Rows from block 2 of a small sound classifier, named by matrix and row number. Rows with one number within an expert belong to one neuron, the router's apart. Each number is 500 + 40 x the weight over its row's rms, rounded and kept within 0 to 999. All counts start at 0. Numbers have three digits each.
Before each expert's rows are labels from the 100 clips, of 14848, where the router gives the expert most weight on average: "strongest on" is what is common among them. Only what is clearly more common there than usual is listed. The data: songs of 200 made-up bird species, synthesised, often over outdoor noise. In brackets: how many of the 100.
# router: router (model.blocks.2.mlp.router.weight, 16x96, trained with AdamW), inputs 0-95
# up: expert up (model.blocks.2.mlp.up, 16x192x96), inputs 0-95
# down: expert down (model.blocks.2.mlp.down, 16x96x192, transposed), outputs 0-95

# expert 3
strongest on: quiet level (58)
router.3:470520418548469474527537569420530514472511459490410522504422443544547485550457521468448521497528414510491542507505507478466474497545471485488444470453543459506471488502465530513563464458448483456544458456491512503480432466503454501511585543503441505529463569480529503543501501578585484542
up.0:580538512513428490495515533478519535525553482503494493473534511472518597398428456510482581510493446484522465527532563517536520493529578534556550559467512546487464517553579447495499503448590480519471463462483503448536517451478539504460470608461547525512495519534479520465479485475484495532
down.0:560531505444496490470514510528484470516482544492529466530510495523501569544524493555553504511533535556464557487457571501511543586490473433499485438572553476507479455583431538509408537555586496421549506508546503549459514546549472491491473462481545537501505548451491492474530510557450497437
up.1:470505531438444513517494403468454483460528472519508523434429586469470479578451544526427477516473497502559481573465460475466511505520448535460543525552479453550484485543427475467459492573502474524467459519448459484521442468579477526515567467525532466477537519496462473473548500550557506486
down.1:510484504523437531498548512458533541503421534545480399507493420535469515508558492471568481436479443458534427513500501555546490505493485493515458497540506464485438515483534516538418570511557510491532604513495455522506490464514553506498450470500541515441554519477531474502535424572448471565
up.2:475610528492507449479495458449482504470578483545422529518465515503536547455526534509461438458523516521470537511521535518478419488541513486463531542479460550488479488559463463472500439522531526518467453397504404520418507510541508457501554518454489471537484444509570503502491498548503502401
down.2:538581550488417563537534537506455499548532494447517554475556486501457487502490540476509479437427513547483526494496442536391518554532536464497537470525533474537525450494485506563493499471427579444511539512538532478481564460510574509463476496553546489487524492574460474516480510581458459516
up.3:527491560466486467474528461488488474532507492491475488528406505532532476361543583555458471473495398509573563532476465472496559545547452478447444583475542445477548505487525444526504521446466488514503488481502503462509499490537496553445466549454462501483550503460551478515459522516506444498
down.3:486509471537519522472518461567578488553529462505508539430504472452415574644526510474491437438469519490459508454532481553535485509489537506430514456495487544537490541548480481470476499566484490494529507508472588456479568510527530490421532544533555500501491500501458536426541522535502524533
up.4:484446464520488553485448530541489445545575515440527533533520551476510490487477482505468537561502530438472520481470505525524500453465413569404485490445489558456578502525531462561504543521478480520532510581492572495478467497505501422491535471415501550521451559495503482489534425534456472553
down.4:449495581522509499540526482514545487515473478419511468457556495570490554553528482469468540433473521546486521498578503536450513491444452485486495507514487468547421473416494542467393518529557510475529462467441440547524557452517472594517518472485491466464421464462533532512486511464505460488
up.5:522515518518492467487476489488424478473457454519525440580500457494556511557519503499512495535501516488438527539556410555451516502484545471519538521528456434543558487484454451479534554547486475503522542488486543462459566546460508493564497492599536535376534570549543514497503542491506554539
down.5:426390404566496487463455505499530530473502537494500462467522449456468496414526480531518519459514516531496483494499448561556512463488512503495485525484470491479521546457469560456502391557505427519485439524479496548537452433535516540410491482522487473437459462477473539581503510497486456509
up.6:517557503442476498572452499535482487534501523501483581503451435529485459457506471514548500487424544463408530509505526526478501495451541531508532483546527491449507426548509517566562520476494497478503431488480497489507544560385493403478481519484514540446513546568498522570579550519525463485
down.6:467502516469530556549511490454545469466494507367471519545587558448461435485517556457527549460486482451481517541521512531495519514523529546530509506482415569558484524457467470441476478521552484459552479441511518474457514486485537541450498539576540570501505440528460487457447489441537499521
up.7:476482489429548489505491553491444512443479491431520590462525493392556464557512527527477523506552486455486582502514504437504513509454436502508527510564547526452536504491452497559490462467585556471461557509501459467499529519427468475558497463479540443467569485481554482519472439504481536455
down.7:458531494440487518510475416466561467445493477537478484492512507482519473533543456536475544505546471439423433569481507460503486494485498487550494484418472486498521559361503535463481532484449548514573500513459502515558505506474495519516526441463487529512530514511486522576618590515476495503
up.8:532531479557512489501517453444471507455521432508488443464496514477459480543556538587570543452497512527439521460437453535472482503513540507586498496490492471517513514516582530489513515515485569520540457472498476580475415491434518488531480497549523554542459553547417539427507452471535575513
down.8:510509488482516621488448531486436461501455494463525522528435565425487517523534491505519463562514525496589510548507496489551533454529533507538525505634529524442422485562464442493478497510536468473487473481515591494480494510474444493545445481527514456478491440496464510548511489446570498503
up.9:578509483495463526537518541471495473539531569502509473499596444557504530515558540572557493577449490505567512480457447521500449497482487484509476505555631418497526473528498562474511500500523446540545526536465504550503555461486542467474536531442484502499528464509511433526477527523468590496
down.9:501540515493524501500466580550480509533477487449423531486528503441558465489463442508488495522563508471478470512485547592486495545473508622509516517495452491517545551525472505558517474482497514531463483515527469448420476500481413524536518572555392454495525459533467498466568560548476488542
up.10:542419449460497496537519582485583477479473514491489490508515543438521466523527533544482464489529531483474533496519511485453421435388545536512494516454422458562505456488515472501558458489530475496494409519451542545457486476485498424479563528533513487498550490434455507458549573505492518443
down.10:411521449473515559484421503485408469539532464469540515516450466557513501502513535508584482465502486483510454489520485504516542509597478574540488473544567504474457405444510555460519502475417509465563488479492472503506496531494523466503504501469486514584496485505468590505440472512482506592
up.11:445572532447531505525552479532488515538465514518452500512540514494490441474519575484529462450459561419493506533483476427565496563447478496482452519539511562515448543546498520411509520496525548509481514539451461469506566469468559482516470550536502410500492468575585554474572491523533502494
down.11:486511536598467554444520507472532512510517495447541505518529503512491489506543469509495471508566519508523475495530523484447515514518516438545518509535506446470623518406396478545390495459510452477516501449503453470468540473433508499491489498469484509524478435482525492616439524488482494574
up.12:537474457444526505551532490479571482484502426542529513521473469494450437528570499522457472463466526447458476491522507437437430459470420498468537502502562490548477492491470530526481495468560535465487481471448457556421439492500471458465487490515459489435531493431562397468501553514505562450
down.12:476482520516450575447383492447399496537468499493399531506463519519512527461482465491519512488519434595483477523497547506551509545453462525514478491510570546484486527500524557467566447432500503531491510530523565486498501538458580462447512545480526539542486459537428535508501475551497525529
up.13:494424534539513560503578539456502459479513433484430434520502497487455526513468559478486492489471458561458465502438460567549453425526478536543510553516526471527526478512553534526466494580550583547548520506484427549510485535521423502497524525481483519515534505551412561523479506469458483543
down.13:532513492532533560505462490488429480452607527475546478541547582546442543510506471482535528538490525489564489509503437526567550518483521572521488520520587501457468502430544512493475485492489419500530513504520455436468430490496426470471453563466531571517537471521507499505518503452560569463
up.14:424453539509488470466543505442526472544533480515513507515430522536463569481532617503411482462509479452465489515520456513435502506535467422457573505426513505497522496478437520482524535470456448476439520554483475476535483460558519454466457463511541504441502475504595498529472553569523479478
down.14:481499535548494589539494513501501505523489547530490575491581537570514457526430441515548509448498452544469518425512488483467488513435545516455502541509520578474531513521515540540506434484469454491506543490539479593505522501504532543606584532463442527512524490466538534544563562475464518486
up.15:527434473470545438462515522444444487444563494415462435453446498492479526524456543512490520448491471417518492487452489460430484492490402429519548509456481439486524555514439582485472431483547457525491509523520415486505491513476472478492456514466542477525548497535432553520495469451510521508
down.15:552498491461543598564505489542476538455481459498545463435455512478526417541584482526465519594504469513505468532531435445545547449462503535496524515522511543485479512425504475561449520514484516460554486516492436498510440398478519538461483441505520534456523450478514517509583478494510524550

# expert 11
strongest on: steady whistle (55); first syllable: steady whistle (45); crickets (43); mains hum (39)
router.11:530554513502534484433429506537524466466487526501520483516460467515511485582467453520482512502542498489513543526499487462534435510520460556541486541558467471410508519476532512504523576473477495551474447536515520389544498512491462495408468468425503472445427565488544516558535589549536555507
up.0:554520506440541567503555463491531532466536544534518520452468484457541530522554518572506511468514498460468562498516511545537472485495523439463468543485500483422466488503518534549555513473543492543550445544503495445488508503481575444505524363492542539543484497441480492423495526444505475605
down.0:511467531539468475465413455632536477540481512512540424440433536507491506502508465449498549491471582473478534534585504451510491528464412480519522464513455476514528528565473481499428491515508549528446456497539503507444435498482480553538491563456517459466525503489490505414477491511499563506
up.1:510420515508496570513539549466497514509562478523441461513500491531529502549561428493499616516518450458494487574536523576475500522432455500526493509534523541482487452501535493502437553544519511490536501488499394558485464460519522488529546544472471507417492572544559480536422519509465451493
down.1:507531530472556493506565470470496450547466515512571541540526478490518535447476517474534464457462535556512522465473484446534501527512435510579544416492500485538486469473515422504463602452484485460482459523570518533549499532485446534484475571506554454555494488524419585466437528467556471493
up.2:504533529564520530465544480560503499485519545535466494429451549461441479514497575487478482519577442479531493522525527469434524459507492567412563512508485497488532512566513472510436538537420527485495490487444488523489509497516386480501477513480554474530543495456471480366475490499456551456
down.2:466485462432487543491443552485461488465539408528473534425449508493465520513533544467497553484437559532483476508454475537489468505536520498482455483475527579559491520515503576431488452496556536503562494509525521447493475460487595513388528511418449546545477498542462510469474539534505529463
up.3:445496518516512513540609450513487479559506527499510498549505426519507445534522541511469445583445465555525560529496485487533484438481496428506470473508570463502494499507466468417472472489536487451512462516514421487378501416518572477475453460510442528500504509564507500471539509485538541461
down.3:554467484505519508585524493457488538526417510529515511487440524470541487454469431520470527448445588474529482552518540473411526536565553485436476435500518499518533495492475524549529404480505489465500501469479559582578484508527479492570561523495505428585466528517524458498494517517535489517
up.4:492574566440504606448479504480447500493554462524468442486496521522444539515441510501456528433513542468563473486554495535433497509573487485542521558529460472467536505461568486501500545466423521460525530459448484528497481512515586434546494494545454438490513534501466449584493472487517542482
down.4:497508428484520565448569466533472435471464470442499536505539535475512490533428457516486450505476526548473550501486543522578456500450494532505459457415525538491446488549481527551510463539534496454477495497508460500509546441530457589450487421546535528532566417452503502410527468516507483476
up.5:416479507487478554518501484468509573495512479509446479542443555532453445580512508465522475483448480495529495519536532465511488516449563467502525538428506468566448509406448550528501535463488466411556477557504571487475563486553499533482474425522518468529549551443515522468559492493564474535
down.5:513462499475578522500452439573547572532458502527506400555475539546495485472477527474494439504511492513520489519522532471517474498426527600510489525531470517459476502577486531466430478441515535441448553527488441483480492507411552523493491486463557501394469540492470569504464534490517499534
up.6:511539475516581542619460460518445479536543415486452490490462508496537480488468505511497477498503491479560350462461512448460495522477460464471491515441501575491501469490512489555447500409465505492501521516616507489457463524479436476506451522517478496489527479551468456526465476523497490537
down.6:573488458530409567492542566474518488455483446464494613435533483525510498538550485556514489483465503473412528451500518540508528504495516539489456421520444507493514430467521499462566531552518480483505458471461438488496548466466492512490423472508572561528528520536532529500542544417504466513
up.7:498494539548502523554540556555562506508496491473483555547495531538444495458450525502524445501464496475456543529491547491485527515483471426453516508477463572505447532398495540552521473435519396489549516457463500491451467422517531518538462508451447502529505469513553474528524598552488583466
down.7:472517469505447536545492488552469537497435570466485485495510439425493477483559519512495451518557481519448490495516493466439449429569493470445473509440486470439497479563544571433512425454538510474523494495488470439482493516503429521439494485500514538480483495458359475484556531493474479558
up.8:500536487513561549527534463468524571480464541604533523447495529464562484428504451513506596519482467492478510493520541514431571512492494510434407585522490570476554494544526471516486565454573490500417455484476513534528464531507474537543482491475542502451506506527535454478498456487458461531
down.8:506509468586414425498516586517527487464521415446462471499523517532459552520472411486453524500495480482483524502575420472553511569519503503520523454468517515531454509487427476463585529513438450522486490501529446512476495545435438538564486500458509498471530554558487503504488525443530547505
up.9:491471561565578486540445537476474468537563532508456453525511512471515518470519523419497473473483476524496502494506480522513448581542504493480508510570427477509532485414449536440473469610563539505499497499484505559470535470539576425516548504517493539532484430458505450443552519519506573485
down.9:444498500427499447494501504536563490491533516520569437559513508496505560551517469469473499550495519494415555481435494509531525508462509557423528514459581498541511510546473487534479528563601513569557537501417477506468550528553517566504471479485502478528462512503480510583555519497515411476
up.10:514497573504522537549473492549435483513452509496521480534499489489555483537520498492455462460496525419497439494516523520509482595455576474487479480509578521500525540363477455531553488525538458466584498576570508531465488529450508478473488480467510440510472515477443507577509430528527463539
down.10:547500431430503531533486507439484555461484434519497524497477543470552443487525486501558520490507413444469546483502511437530517528536534561490437483458480514491520519529518534523518500493626504510494467540542505487493498471512478622477497529572534492531493357555492502528513516515533453499
up.11:470480503527496505460465490461492524445574437421457457486476496465474518507498531447559551473568540415484507542539451622494486488590511502426471549499497452471487511544503515482499468490465455525481525464459462475470504527460578569461573485507427521447542538510503503457453503439501527508
down.11:476450522491547498507498492550542462496532536540558519456490556502541470473469432527500456524444531543483544473560517427482508529497503565551398485514459450514423457387520555490525507561488572452488491551517557523512488482490435454554494501485532480509502460505545587560528527516444472497
up.12:478513469448523446544424502485519524476530489442560496473527552472510445514480484526457528521462475522503448527502493492494543441488527494523528555571469506461551496473533513457429497428468467508502534472420482498438439565497544547589569623458463522567484576469513518452517472512488508535
down.12:422534476553487470449566420414467431493474526423436535454459528514520478526494481484494494470462507476595496503458562549443459582493485510529457523499508501547508482566509515541483485446464513498485449488479545456509506468550412517493541496480513514485558456551514531503581475450502456436
up.13:494513428525498517522538514525472521551542459453450510536433519539471545405511519485485529506538547523494483471542490546546500441479480474411563522439493520449523517530504482560511499446426560500479457423509433418449477549507488534456544538510542462551469508457502546418536426486509467520
down.13:458447491530445537458543426459499481493545504435472553508524482513519504501576499500495460484400531503501470468544537464508592478459511458458549446529455483515526438447544469522437400469479470484460456536529519533504522431507444499554524472446482536523468483477544465538451509489467538406
up.14:485520566497467490545487549482500544527519461527496485517454463570412519523512460483498486511491497491532535523508510514528422531546510480427551426461514512542474457447465445490472398419482495536495530549540503488509543454593458553498519585494465571527531512512457443430474568478506501441
down.14:481484496465492507543518493527506450519455618502479455497436496464531460497519467521438496481495489626439517472485461509493513449546457543524452516501478489395537567583532524500499544524581573445496565548498504475494454511477568468522424492499514495521497510519484508520465573440500486534
up.15:537463467499526476454521565433434550491473555469484455462490551501483483463555516451547587557419563471507519536501458453504505509491518517478523501459471529550537510563455439521431500532442504469524466470473536498503501466481585460502540477529576474482556501418523514487421514508574568500
down.15:507546533458500507417486492514555505437539494509512479510529526497477489563466546512541491530469479487509523539549582564502480483547499487514472506454521479498458528427545559553435481434461481536393421503510512617529486482519462504513502528500465538550479559563445481494585502524431455484

# expert 7
strongest on: reverberation (70); text has "reverberant" (70); text has "room" (70); rain (50)
router.7:534579470569503475466602512469550529465507538474448462476465481492476534511521577472522475465532523456479527493555474519528527471548520482513429569540494453493504425467486532467563577497476512472532517493516491536521466472571517555516461586498475567446527539522527485530569484522570504591
up.0:525519479482592578544571497464488504572486524588461497495468562436534514469471544493548528545447460514508458515492454506549461549536485517513529540506471457565555482466421523505455558518518466528496458485587498461466551473476402533462471461477477474442502483493540463491412494508477536516
down.0:530508507515568516511579510439478490561532524471489490461468518476464487492538532460455559518576477503482524575431479472480522514480485538475530482493554537394476513488586498452508416496480489580518444513542495502509524604456522442529593504516517512481522540531413466475526479533543463499
up.1:501512503523452516489534484534521464467550524510539483543428484474421433517506491413456381497479554441438519484554568463473454446592478492454497531527515474438551462436472474526496565505437423468484485488488496533473479518460478459505512504527523486509524473554477514547553452564529454487
down.1:420479450480492528532495525493561584458363506516492490487530478576555470513510511532496514467539455560504495527465426503481530495412502522503559521454533542491451580475490557474448449494495527527605490504464527519529510505476529516491534511439445521496565482478580506468546508499448491501
up.2:495481580544478432510477476457569485486495481507500556538470468532498529541566509496520494491420519582451448478511515508493576485519499502489431450492495519508482548509485532430449450480556461482527550526593518522458520486439494521437459501473375538500455423484496485432487492491578513485
down.2:515573483459518499478562424516480470508531478509556499492490530468494496524425558473493497508571502486586526522488524530455502487426474416463564483458518507492501493481439468530566468467489487536542454539475433547483503396521541532514486476506575436487399525539501513573497579534496483519
up.3:442490518488511516500524506547559515480615519523513556504408518501487506420478480519526411508470491492478553583482488524464483534495464477459524449465467484563518514481543475492446582511513457422443530506425453495450486461481501522523553522479514542539479448579474445453429545503515500449
down.3:505453488574539591481459485501507519436498466483506465494569578505497514538513553478479440535510502534533518464478540466523458541522511572469549589471522524462471463465507541460448479479508494514638488467570459533454488510463502474527567492455520534519530514525458518549554435478438456543
up.4:496483535441428524477489559489531504452569604532552553474566516428491572479548553506500469542451508515497511481473520496468504506528491567500499473549421430527551504486534472469529519504532483518570506511483545476517486494565551459458521491402473418516435519440506501544459524548503549536
down.4:513547545560543480544533476524516405482439488437508472472449543480575460472463497465483507463569565457521550503580449489478516467543462477509514517519505583403478448456502496484491499433542444507505450508494511513461424489559489515560448514545539508446557490483538512471570446503520493476
up.5:475487484493506469491477521492515433519517492484528537468455512507527503498481564473569540489505437480510453523484519496389437594471484444561536472482550525467516477548442392490479564568523452522489482550471475535476502589499486508541587471447517542532521541470486499462484549518468554419
down.5:561495469487514461451451560461479588495478506557580443518575517574538577534460523513541499578528452519481487482472512507553522431477520527478491481511478468555514505458552496506449460482494505491554497446551564497533458551543550489531462480500520490469516459479492439533553458512421426429
up.6:481480482417501504508476485523453549495513460488479436377469479513525513472546547483506455519469456479467554538533491478578463556459581525555540467465527467459498514550553504477538517504487496472510502479509466501569505561534571489519538434540503570459520528396422446465521475455537466482
down.6:507519557524493573469458544499514512474460482496534522552593538541566520526416492496513513429467518613468487488526533492462462484462488470478497488472439522498513447574472432499522534519500395466471467540521454447522497474507474503450515424469441485581551471512531507496479518456460512576
up.7:493460515512556478463482554514481543491514408530491486498579583516477517495485511437517510512502530440513540442435564530408403582464503476477541540441529542444519511562503532501500544428513503529501532571493458562489460487565505509476492515544533495452481472520508469597535492490451497481
down.7:473539442511469446501465544535467482521492552539491543496494524456476529486486439471498437521438470564457488505495421532506545453555473514531486409409498454524593540517516490453532503468496541516530451497543444471486488449514464470436488556506491545545583480519480479381486474531555507526
up.8:484475481461416548511508501497498556535612581451487493482505514477508570515445500559462550560486426534493436454444517481555486462500438524489475539527470518559475498507479529451463462448539500583548532455490527494548453484604478493536455454491495515456581498459471490518481522480473464503
down.8:527538535590529445520538521473493410475408524508501489499544495438468449442490570458496465496581460530530488557512507525504498456493561465546515453426515485402479522498523462527555465582491454508480472588505488472544518489440513460477536506501544525536489556457553502474520437541508489519
up.9:494489514505396534437523513491456454480420448468449592482532482460559515506474514510488559431495484480533512515469444466535481450507470463539492475500447414465481470567446468546494494494535486553518512535475512536466540580489454558491512440450494544526478461460560495427529512445446478442
down.9:543576461557474518524485529462480500528463551472535543465408479509504512478491512533498565566542519592490472449513513533510456540534547515416546438538466450550480528416512446528452549545506442580516523487477514511512538516466501537494431486508577467491525497514453435548518493503488553434
up.10:448490487450480544517463537549492499528486468515495520488548530466479423452511509522448572511418564499521498489431410456576471454545539436506472418474532487503479469475497529555466556483483507476501494500560550493518457492419542468514497482548457480432530486489545446510538524605531471439
down.10:576427528427504520528471512439525517523440574548507539514476539501525458497467521491502503486551472540491490544500520407494579487482481472462474551513466469477498516565626496560567518466565509492463481529469532445446470476482504499557550512499513495509443476445543589455440512479513459475
up.11:579546460488630519574453560473543494475556490492459516474510487496477472441510499478507584541491465538493428525475533507478501455485476506492465513467516516485503546498463514482493558502557555481432469493427474484441480611520544459516481510545504424565435509467505486500463571457498473472
down.11:472462506397441445569494524540539561555517450460538478509531503497500477516484494533531412533431530466477532477498479547489495575516464577455465487483509449519445457455568485534449489519450563534564427460454510548496527504496444442416479488563484494458541540518470511531487486535492466508
up.12:479497550537463459511492418532529509494460510493477503539509593496463423508472457543453469561450435514452433490514436504504481548510539512484484634459567489431458474482548445571505468515546542483482505517521520418502479469532520492529551519441465508487495540518483500550475515450576539506
down.12:486516496474561470525531466481586526563559507509519492524458450505473512506446512454461466510405492508512484501463470550487507478549574456497553563480591558537481482423510484506469472514453499528536587521485463497453449566536519488510460418565543532531458567472547501537431510496474518556
up.13:468471448566493493487581462504550540534423477514578429472583490454543539526484505500555490480533482490441535468502526528488469430466502565546526449530501495495558473438444516401524468486521462560510476495482448543481567553527525516515565513493511472503567473479472519453483497521438476421
down.13:454533476375483535468530547454473414489497491524511535515476472484515484548536537474448477491409461489525434458515540495504485473568439506444410505547506557466523469542499519504468462517475516468436531484533505523539509586471570452540484470564522456521498475511545586543487499487480505565
up.14:467528524475544540590544511442565478462551456506488490567422482475511440598547525447515490536483510527489542509434555395477518458506471471485488533479564468526494514508495485527530469494540504479511479493476546506478461536494459511495511559523509492451461502552430443490454493560409554583
down.14:518486457522535542478525470488437485518527385533426505453538496553449571435594452507486486503546525475513469456497463542542497505414540530528498532489446567444502534477454544506491482464480500412480514518519428497509515435463515495536597438505508495480543523473490473553550524457468519473
up.15:509499460489463509517494570524508502481498490528536540541502428502510498520515478417489529521525442586493468486496526548580536543457524533498603477498487513510368525502518514443457447501612545500450440527466513461536504542516524493472529486513550460511487501469532551483505564435481448420
down.15:541551499475497495486462518514495561490521443542519539501589475490552540474492517569569485529438488517452490489467487440478487538480483426424533516505514496487519509435618497462500521562445444449432458507414438534469477488445451467545462531509453477483456496481451463451507499528436529461

# expert 1
strongest on: text has "over" (90); rain (83)
router.1:476531465593512527493540582526494573447470538437441475471470485496503518464444467550572555445533521563545490485455551490512497536458458509490493498513477509446486516435457421509526502508536527501518470490526522474518517531558569538489578543541431543461446538537563476414526524551499506532
up.0:473511507543452453534532465578481514551551523546447534532502550506520428446513459481506483484554537526418422513535542502452514522509533484497500500506592513518518558509461467566469516492526498479502418512557457450553571399446451538474554501467523530468478438416492465486513499457526497505
down.0:495495514430543515510568516501573477399490454522577487465574501454416464536562503515500527468507500471438541496487456577578449501520422499489586516515510528544477505561511496477549451453546478503501528451507521501528435562530453486459447504494482554482477461505454457514460452494489468456
up.1:564493540474486439455520499522613521566481543457505498471479523518489483560569500480485534454496483461432555517525497564438521451465473559500516529504498522531483473552484434483445496418511555571484488459442463523513453466455507460509477484442507543554453444476534533408449539491489453538
down.1:521502488505473466495488581538552521485492459530507402455488404516476499521512449469586581492475507442467520534569480508504547496474508554558466554433546522455528413481498472518497589459542442467456462499477488533470499500473547497498505457508538532511527430494421505521525458571518443504
up.2:436558500495529455484450459514525480446427560515506526501466525492544511512528506512479546607484485469493549417503439555518497525471528422439506560472518434525550531494538510477581494514463407521478449498451562496477592459489536531531501436512450533533477485517543496481494426531486507532
down.2:520430465451496452525470497515516502457501519587483542443546450512546465416443505386456529488513503508477503550486430496469496514482489454456477506513434535478535499548510422456495439506465598549445556541511483524533455554516504523478464447459504444506474500566453507500523434478557518493
up.3:434483547474403514468495510537467471450477591472467483466493549534516484512477527596461481531505548461421437553544506520496518506461531440547489501524474427466468547569447541456451566508461516528482544524527482503499496499550452487540493511510597475509456496536517457435533497437520438475
down.3:511511516503463549530471531487455512509467520528480486484448481496447489499583519414463487436457472600439484520510526455481455565515543516511489600532402489485580465504463532499501516469477484497503513461541485405489426462490471584469550513449499545466458537541435482535491459505445512489
up.4:536424507527576581510495448540506524564505426532507547488460587526563454507511474533552501460500466458513477538468495505470512514570530486487580493441503522451502460500428512477560518381559507456446451483464509533532543486486555472469477447481499491521507454485485482410447508523487526488
down.4:475524504470553525511545559445500521516449580528469442507581469509508504453521565546428489455461481387495482467447540517429492515586564471522552527456526496519468434505456462465529487518489421450532507450554511531455461547430521477512507520458490530524517520488477458531450511503471566514
up.5:499470571492545478493510462500486550491535530532557479509487475490547468494498571504464465448509498516501497455497477470515522556540451467489577478555550456481506474602502520597548454492464496553590493506468425537614517545488549480586507488477515532523570512495555494493496499537485408521
down.5:510481477456514487503540447568476508526505435465385487517556552517507458508507488443556553495470475525546537463511459504526472520450476481567465544479402557507432424490436459462491456485526452562480537541534525502561476592538490530468539509493482531523436518535483527445566476480493540500
up.6:478517550528444516491538430576496516582538486451509486543490468569499541538491491489459459531400442550515523499442510471516424454527566457451565462512495518529500484452469561520549494497541488476531477460466474517520482533496456516510460560510501479456491482482409560502462568444571436532
down.6:571565539487561528555577496394569479548455524499469420465470464527533493456404525481535506506590485509488466508508513515506514527544469505565535463475549538526515460486414442546542553488510454504471466478503552514515514560534501546530497569466527542504521550444500466458516506469471496477
up.7:556467502475606511494510456494563525541493468509496557513464485534527463513479491507532535503480544521405497505429550499417519518543516485507556532539548463526484487544527514499466596501501503479441463413510482584545527561506480499521506450437497456393439519502483516467455500463530444447
down.7:526484520536497524566547567499510633512449507505463473568529509557506507455583477563486521476431478517518438476511485527457539454505517559519462481491465496475523468481533479481536545476482437486496432411456448447541477525479487462489403537513472552419565533492482464466502531502476517510
up.8:541445582515543535500486488550532452529478523508562458524475504497507578491481546482591552482499491492476460513481574482499503515432541564529467569453508457503450482469523443527491473512470477447505503569563473522527489540582583495472402531489466455512463574506504451456526527558479525547
down.8:528471469467584531497471455553479584460508513488521532515535444508467425550429429471501577493481559517439537460524466552517509460481491453460507516487554527501495508517475480477517446477513516393546450511509471480525538537511518468431577517484463540457473422452494464496515505571461572461
up.9:491552510470528460459518514563486505577572533524463452473522528517541597501556472480538487507556466420527548555514535499513487501446521523519424527547527498490457558439494534506452528523557510579523510493514466443449532559461480565451501489473470586511520505559489548499456541459574489548
down.9:475514500454516528486545484524551586467440541515589539493528480452486498516461594529477533497524477504465623495537590494464414490502489474482536488529510532509483543466566544525440565496382436464480460508531537480543537492519487441522546476487511527447493505501546471521489502536478471520
up.10:509435528555435466525537460460535539482478563525503517492486526522575515516457533527538440536467431465488504482424510403515441489471525504609470518477508593519514482437494472500463513475470558523549433447497499558511488489514461497538491470485547542551500517461620519501459493473464476471
down.10:540421513455508509484444471499445498451473625421512529498492499434461549515474456518495507556525508473526499517477567528454495482566509523480523551480489521465517520533478480442492473534504452474566447504550501417463446453431524524519555564482509561503492564517455460519551531402523523507
up.11:465555510596473509525473501563520441400488553521506490531507521518537517571517439475460533618519531525508468516444529515422570474527510493506393564478542435501500475501525466529524490512489464446475528525480515507519486442488498459500488559491528506468450489523485464447515427452443555521
down.11:453446432446497484482487595460569458498507475479499369435457521529517508443463434509476478482490552494518460442504476463547442539492587459525562511516489507489509483589502502459509540533496551502528458450505466511534475513508486529510455531497506463444432521510485488490454437576498529434
up.12:495468508484501488431421455521454460522447469522497493532551456532490472539514440534558449509486530498539465526514486434492523513512412464521487453546505434451507497537507527504547524410522559522557535494511488475483418511546527610478437543507522487475453529532428543585580480528480487497
down.12:527528503497528476455548587530482541518517579522534435506499564462524465511531556456457496468542437518523443543446581502508477587462542527524517458503469510527492511484498533448524545513541465480448406549535513548440535456488478490570525503537473513580533473581539492488532553528478561471
up.13:475455466543474505407569489496521512488482536562452479496548521464528597528488530456440465484464475530444509473527541530501459517532431514433465488459509605471527476579508490469492436514510519487501516454529505446472429475465453628452503464458524525475525556541486507465466531484484532491
down.13:543467480476442456479544502441474494521567500482546548484436510397421467519494425494501521484522530486523501502568543522409527515495516546530494539571524524577490587457462496578468475516476490491499547534558547518463532475498576504515472442503561485495452453502510530466446532518539441540
up.14:433508489458452517486423494499492505509470548526502520566409498500520566532497549529441473506523505525493514427530497559463432526491534468549536486438518434534434499527521496423440430431526463574552526484502516541507511492449489558464546482502497483543542517473526564429424501487575485494
down.14:555527493545485491498543481512512472442491452517462567454567464548533423473530531497523492465604501483533499533482456473521568558511472484533414557473409531520512536539464501514516478466526530463464550439479533471507541578499518574549514475441514491507546447481548562536474474514503419460
up.15:409455571526467504495506444465477542433508428483514466530535513440546478549523517476433462521532502475546522473458540548479509467537548573564533509447504451500507491540464540563463483400513429496531489535400505484472478468472515492469488487418457472483495521492535542474483581534489475450
down.15:495526451480525459523483570572492449437555526508520594455491522511483465503519445435435498540528528495485441551529511484578484464508444456494519487481471495477535485471471502476514499515515469524511509503537478572507494538463559354539459457456536504548450531462501526460587498553566451493